config = dict(
    spec_augment=False,
    win_length=512,
    norm='layernorm',
    head_dim=32,
    layer_scale_init=1.0,
    inner_norm=False,
    layers=8,
    width=160,
    residual_init='none',
    muon_scale='spectral',
    lr=0.015,
    orthogonalizer='newton_schulz_5',
    final_lr_fraction=0,
    weight_decay=0.01,
    adamw_weight_decay_other_params=0,
)
Rows from block 5 of a small multi-label audio tagger, named by matrix and row number. Rows with one number belong to one neuron. Each number is 128 + 32 x the weight over its row's rms, rounded and kept within 0 to 255. All counts start at 0. Numbers have three digits each.
Before each neuron's rows are labels from the 100 clips, of 14976, where the neuron reaches its largest size: "top examples" is what is common among them. Only what is clearly more common there than usual is listed. The data: chords played on synthesised instruments. In brackets: how many of the 100, against the usual share in percent.
# gate: second MLP gate (model.blocks.5.mlp.gate.weight, 640x160), inputs 0-159
# fc1: second MLP up (model.blocks.5.mlp.fc1.weight, 640x160), inputs 0-159
# fc2: second MLP down (model.blocks.5.mlp.fc2.weight, 160x640, transposed), outputs 0-159

top examples: the note A# (98 vs 29.8); the note D (78 vs 29.9); minor-major 7th (33 vs 8.4); root: A# (27 vs 8.5)
gate.34:076174179099111157137152167129066130083101206086106132159076174111158202153136123109156143151128155115102138071155126135130157124158108093132124093109112156130112101111092117138108130138120192099100088158141143127126118207155150130142075098081177097129105161133093145151105161154160133115143058127134208124202125087169124124137128159114122128126074110142165131130090178141121095104126189132138138175164033110146092125125138123167078138093119106107146086134064130117156208179096111
fc1.34:166112159119116057148108123155114150213088092115146122109140090107170081173167151167152130085113064172136149162102162145105204100151106121117118123097090136133075113140082132177146119096093077168135156117137077157173103117141112067110136125142092133111156193096148077147152140110145109078107214117127160137088097159152141096159096140125133103104136202121183083105139118119097122078111100141174141164142117148169065094180166112135180097123128136136082160055143086135140111093110122
fc2.34:125090183177160127142091067218176071087137102065112157136110175089176123120149092105063138088150139139167136176145143128157100101099096191147085165101158110139149156099113153127183116112117108139113092129145055115120080117158145108111118118084145169133175135132133172144109068131110138155106069170139103109114111147130105178148129152144141067128101106155119130065112136093123107181112121125102137096148190144089170113112147118087131134129140112216104182190163112132168092150143068

top examples: saw pad (40 vs 8.7)
gate.487:147081111105112074128110097128113133122150127166115130092144105154139065148117120131103168140124119169132184101167161169075130100175156100137133137113144144175142147140165115191128165138106159123167149156052115162063088142171083162193147103162172096198131107104132119096129070165083119072180120075127099045177059133141124127101126115133091184125148084181120140177107154121086182121085126096078146128113103124173119134132154106172151097148100162133127074129059132153164099154120115
fc1.487:129130186126181116131144120145166138126097157093134142150116129151176134189174113172173130142104124120150094120140218143108157136095124109099154150151133061096176150139091077110138074147122094074076158071097133034087174103072141198158188145096157155134111138144120173080173159171155183093119130109127122156140102106119061124136086134106092151171140133141147100102063105125164131088098109143103153120071171142096091146109093128140112151116166163132145104104130179095166097135120189
fc2.487:149113094161118148116081145091055129139115138133142061161120142102086111138100150213082123110082072151115141126082165146105125100125128120121145113101093118104154110111166132103126140135091171155183088105072150180133096126102168163152145139094118180108128125111101164129157111137185083140219062120159103121171078177066153103121074080137135125154131144118152154166134101148147138145141164135143119129097070105174107081160118153174111159174136202184061073127119165144123104125122188

top examples: the note A# (76 vs 29.8); the note C# (64 vs 29.6); horn-like (43 vs 8.5); root: F# (36 vs 8)
gate.418:116154110146107144136094154138113121120152088109087127130118174130145108053111097137164071164207121201155122130159224098109099149117093094123153094109108119109170085095118155160104188126129183170065148172170163114058143123143119111099084132162160117138145149188104136101191137129148121172091115124189146151161095126097132071055134100086152132122076139152109171128124114138122133160117132089142115145166147116112103124099153099192087174136125093110089115081137111134171200080104162
fc1.418:115117145155136122113150152146093128120122140080122146126134110149152081139091146128173166168060074148192111157099115183128083110162140115179092166132170133152109177104189146113132126094171097125143145100172150175126116074175111196140118125048112149152101108114107074162146085091165077118120101124117107138127148129136134116142126135167114136092088118191153137150152138155165181115187149102146140110086162100108103165118136168023095159106096137118031145171079149086131100182167098
fc2.418:105121167126088095123105078178131080120162102094062147082115151100121129125131174059159179153143110151160115084098154147119138101144114129193090034162132098154063172067138148145126207113111141174109152097098138078158119066073182122122147109139131102120130151132106159124199127159162058158130111085100131095103137118115146122060196189136163117141115138083153164176134138116139150168159133119161171125101124115109120121111108165146125075072163141130118165113156143149138151103165166

top examples: the note A# (60 vs 29.8); horn-like (42 vs 8.5)
gate.197:113090139194148113149156103109115085115149157128153166100128165081184091121105120116091133079085136120130150080176129161122178034119150177150106216129092090091108120111094098147159054136170142141100141104105066132137147132109096150113113040131138185161098153095121145148148120057072202127134111150145114116157119085149082114185142126190094076071134132105146160154182151184106114145146089169095124124110105160156110141135145103106118131163132197139153137110156140124130136109144153
fc1.197:129181127097164085150181098106178164097165104077123133115143104089084099138142101158128104135133085136109110138086175080147158159151082123160122127117161130082115151131132090178182163100197103127152144149155147143107096142094142059132122122123130075115123106126100143084066145162152108160075129130083164049076129160171163127130130135097123142169101164150088121151145079144159083137170109170072109139076174157057133118157097104159222130179108153090106151153122190099128171097137138
fc2.197:159128148118112148112168109136128134083158097116140104136129102143096184138201130132131113134105100111137136164101184104083147119098097146090150073077141148095085115063122079159121115164139124226125123169136088112169170174197119061146187134149112155025132131146121193127151054136180147101144167161138173060130139113133097109165132053136101133119075137131112165142161157113158102158101128112143118122134183148148134064143095117155137125141137118078077164076122132148156142129140089

top examples: saw pad (81 vs 8.7)
gate.190:098120115143154139110152149146152096118053127181153139122194155107132120173110128166142145160116094142080132059134099130154122099188139083135152131179138147206079130056069091147106114168153155111122136099151156096117128111075115145105105106192108230127134140146121138156108192172091109079159120104111142155166096097106124104097147178172090113102131142149101143149095144157081132103122086180095202126062123180148098106114097091113155086115091158114153082109121136103192122145163130
fc1.190:174150121023137172128090151135143119135121125183144151196186187134146116110100138143091097194087153127141164106165051147159128120128119130102108172175136115168092164133156111095114148156150121153113139132155192097113134077165167176128123136123118099097109109156107150119116098125137162085160164128159105036124118140108128113141200107138074134089162050127080198134131120152110137130141089126091168120135146127120070134136120123079146136125137191189090151153108110098126084110109048
fc2.190:119162072101057157124124130063107137159159153133155168138125146120154103118109167131148139153076120130124095076098109161160120135184148179083101122090137155098128150168097147111105185138052145143132108110095120153055142143072112184151146126149126159164138067158111136189139176129165088165076129122126111084116113080105139144169137141104159069042148137094113132069155128127162130123150152138125111091158194144109072125069135116119087117082157134150152162134100185210082095103148108

top examples: saw pad (97 vs 8.7)
gate.556:123096134134141115118150106148148167167134086106155103124094062166122129058166129142156160091125121063172138117173126101120119151109125080113132122127141127171091182157131134116195155158099151101094132176126100130142123116118097156176096115106101154141170125133084069005186136123079154170118136158137168127154091079185168137115113140171144143136098091174081104127125098156114128117112175186074125160186114166154078134151128072098077139154195099149181139163164128135113178114143087
fc1.556:128144125146086116155154210083118145101107097131200143057158125156129151144169138125141121127128139087080046112137127129111148105101102125104141143110117116143100107207132134134119132144106172134188162134122123116185028163125142156103110123145122145167166141136130152113127152168141116097084109133164053169094150106106146141131139145136113069116178113145117150116100202078062114166100141156075055111118152198157124092156110182150158141051154120113149074146157138070174145125109147
fc2.556:136171114148126190171123097106127165170076084139071103112157132102156079176079164127110159190047159122169150102141123122121139074112149070068140121093087120152185089158163073159081085136131106102111114131109198148142126107145149170112120110130152158108111120080115081147151123142081160093144146133108138157202123133145141145089145088094148087065155126091117077107129124138089155114074152112103163081138088097107110209149151218116124177109120147119151104135175125163149126124127128

top examples: the note A# (68 vs 29.8); thin (high-pass) (64 vs 12); text has "string" (40 vs 16.7); root: A# (25 vs 8.5)
gate.406:130113114068156145063111113176066168109090077198105096106147101065103131153134089117103136103176126137172127136051179146124093158082154123156136099144112113140135144144127132121151170121120079113128110207183175119177142130160108162176091104171107130126097091140159087103115171130091135100109125163139138173128094163113113058155165157146148128103130147142161193072102111130052141117102162118104141158080104127109094133149169098120154167211191125145126070111112106131122076130156162
fc1.406:127085080146131167097141091183107106190161115189152180133175126131148080146145060082120076090169111189104144093022137117091140121171158113100172076134086160145183122149134109144122123116116127166136122137165109135092163173089095122155104076080138082216133100117143127195103168162093092124159149146106145149088146095146118102145088108144143134103118185107107127125125136091145138144108100094146116097120112146135132149149144082169126131197066155159165091141093129088159106166172107
fc2.406:163147118199141145096107133049141121135149114173109097116122115149128102101193060102157144159141128098094151121083138070144182089143116116056083142120165163174124174118145146110155106173114139117068102101169052106169172165117136072081181091177121122129177130162156184128109112088175142121111168168105140072082147099142151183114162129118099118170095156098098184096135142114152128158107125124126141150122175117128138159125082116162149170112212125125088114082124133101088130078120095

top examples: saw pad (45 vs 8.7); clipping (31 vs 7.9); text has "clipped" (31 vs 7.8)
gate.567:132165088173134142172101141154110135107124096082095061127146111116103108135150134090164147124097087156118105126184147194131092096178083089105143185099113182143156183110107137140137142139184109104125124161128104179156136168122102112140065110155130150112128129144128113119115129091108099134100106100086150053134059148124154116141178195122128152103080136140119196063094162117104147104182181129184118147182152118081125139120128107090108080146167089144142189136057101157114222101115170
fc1.567:119138174143124097184180131108120070118105180108115106147126111126098132119104101216094152086089139121083112170103123185199077141145156140087178116150029106099084122134132107108091113132116121157158133148175154119088105137119125087134172055148122095128168180162102108152164123110091131132114094125161153130116135084184116134152110158090089129128131126149100108103105101056080092128111137151121157160182147097140113102116067147153096187062139158180137194154176121109178110186139135
fc2.567:116115146178136097111152160081129136067098147243137123093087145086156133168121160152128083147140192182110140090119139104081133116150185120088121113083138137123095078075080114169119091145122144131145082151102146120124089115085117114151168145132142091137121104156118108161192151091124162083133155121137150090132110114131195164100094165164127114166154062139046152087122129120142149136160182156071156086152119086117111166125098148068157167112097142174127082157100163178177081100118141

top examples: saw pad (89 vs 8.7)
gate.601:125131125103203071151140088139147143083104138013114114102110069155070107109142140093117143116104184101129165124158124085105080130091090138088090139163177167156088093104151156144153141152117087143175084156076155165137141119128161142124071142105141152089108123185159119136163114106155178071090101163191142106161066100119155134079123171126149117083076129120110123122104170129138118153127146111095192163161110168107146140178122124099166073095117175158115144083092108160168167137166142
fc1.601:156124144134155164081146097139151121127134135112090107091151165097137091162135050187154126173129139151179054105126099136141164144144158184130094133143109114099130139110176118119118136174181078132067166116133123103095176196110128071128092105134158076137088109113114104125126142151122103113095241120123122077158097166156101123137097126108130142132152107060118112126146117123120188074164147128159119121206127165140160079097140106100130088154143156090115076121150096095137158068026145
fc2.601:165149158099068144149133094175168143137118127144130085218100083142103139087139105163079111123136150122210154137123125117083142147120118106073128087164097117177123095096116102165121142168148098146117182107158119132125146139141148119124127142098082097123123127102092164172089135109107149063201122109148183111146173120142130154105124089198172167106099146137170126051147113137150148133109099179210114124144162111120144129052126154116033104119105083183102181144125091110092096160095161

top examples: saw pad (65 vs 8.7)
gate.222:081056108130214117171138111177150111155047190083043154155133110131159130156196122133121169116179112117086141131132093146151088101195145095120100097111135130098131134148111095111108088138121168099116121113146127121127074096140187141132121144104093176105113133070059074127084117137133173135117127117163169110152161103126151121169150135178130129146156155155131101145129146072065149077133118125143099155144128101142180137088132088161051151128136094135179076128176108154099154116197114
fc1.222:160159142107117092101073148093102131109159095175140093110115138109149090149092134146125090092139085096160104159079142141170170154097135155156141120057096122116146097065126155123174184051168114174174110099157122173155109201125116085158138084076135058097144133138148151108164139146104109133131204091083112169159087112165154089132109151207167140152125128140164166106091108116165102171111101130059169138171098113100082154210164127130169118124111130141137129120129102105136105087149081
fc2.222:105116167158155137127061145108166099115144104133101092047149129135162072139166114129132082118129130142178145128146115119182089165118121107184081047176131192189086135170173160145159141131100105126145132189135136134168152150103164099080109150178132139140148127159076165114182158103163154122105191155092175168166105099110160129106120135165098156140140095098098179149124079155111076101125085117135172130114111051097130102138109120115063124068152082138104111089162068132150114098105162

top examples: the note A# (72 vs 29.8); white noise (69 vs 7.3); the note F (60 vs 29.4); root: A# (41 vs 8.5)
gate.175:090063153141103150093163123142146150113103117115134126147085101163181070143156188110112126120081116125127147170101120155218117110150110086174124133119150118173130123084137132124122099139130135078114129174161170077143155090098117122148104125135127182081082123124154125202139116087112125142111059128101163112130162107131060148189134142147135129178095163189121153143156146124132124137098143058128047140103089108150076122157148086142190120055110105121082048149092096142214141110127147
fc1.175:184178164140096104144069078156153110117162196133137097225168127141150059082125136148178134150103134147148119157113174166099126145136126176124100112086092183128082128089173145138140178106116133158103093118099140169140121076154113108154100144143148203109137137165115120138131159112145103148119153089063117068108167061173147068151109119132093175042128137104165111140165074120091149137090113071146159158173131105072092119157099134091109117143140168086130098138109110102130129157122084
fc2.175:154162206095151112145069098128126161017135124175125198174080132181173142105148141119161136182125145117139108067115117164126079105094111124092144151135152149101096157179114122116161135095073136129145134133122165122161128130080123126147173123122114123154131180156074118153097123049115152153176111117130132122158090082167170058106115109078141157104122138092148096118111142097137145178157128092171120079156165150121148114167118177106122173129146114132149095143049134069128137096051084

top examples: saw pad (89 vs 8.7)
gate.17:070133166122135113130162096177149092126117169091121181084138141149104125078147108168132098153159166095182136192198111104163081112124169179092082118125163123158132140135117136086119142139094129087118135153160098072086140172131230121145100219157142110103153153172108134170134105139138115124154133160105127044084107127110128116144098148087138131054107165173137074117123167140141144127127139150151131167100083122101115094155077076076076137137175147050108129124090117144090157100150130
fc1.17:125142078123134110155130119125119106137170068136132164141158140091202176095131175083126108117148099124060087136116134078083131090131168135168125122152140112129094148195104120086089111132099115136184150032156136178134178061148141097098153156183125114110109196146109125092108180120124150165139147136056101135112112120091134135154130142152115105172141106123113112084140167152115142161135175131065151139208208127156110149174130157080101066096080187152110139134154090104130092102102142
fc2.17:046116156165140188145150096096105109164083149134100157136166160106101159108098112121107077100075141164063119145147154123149118085126122138101102149102151122087149105201099144104165137109150202087139161143148113163157094097172118097156099096165127080159183097139158166102074103154087122129163121124197159148177131122141135125165109075177122181049137159103091116108177103164156120156104130126090131051070174134175085141103079141132141123107137131163162151099108154093104100119077114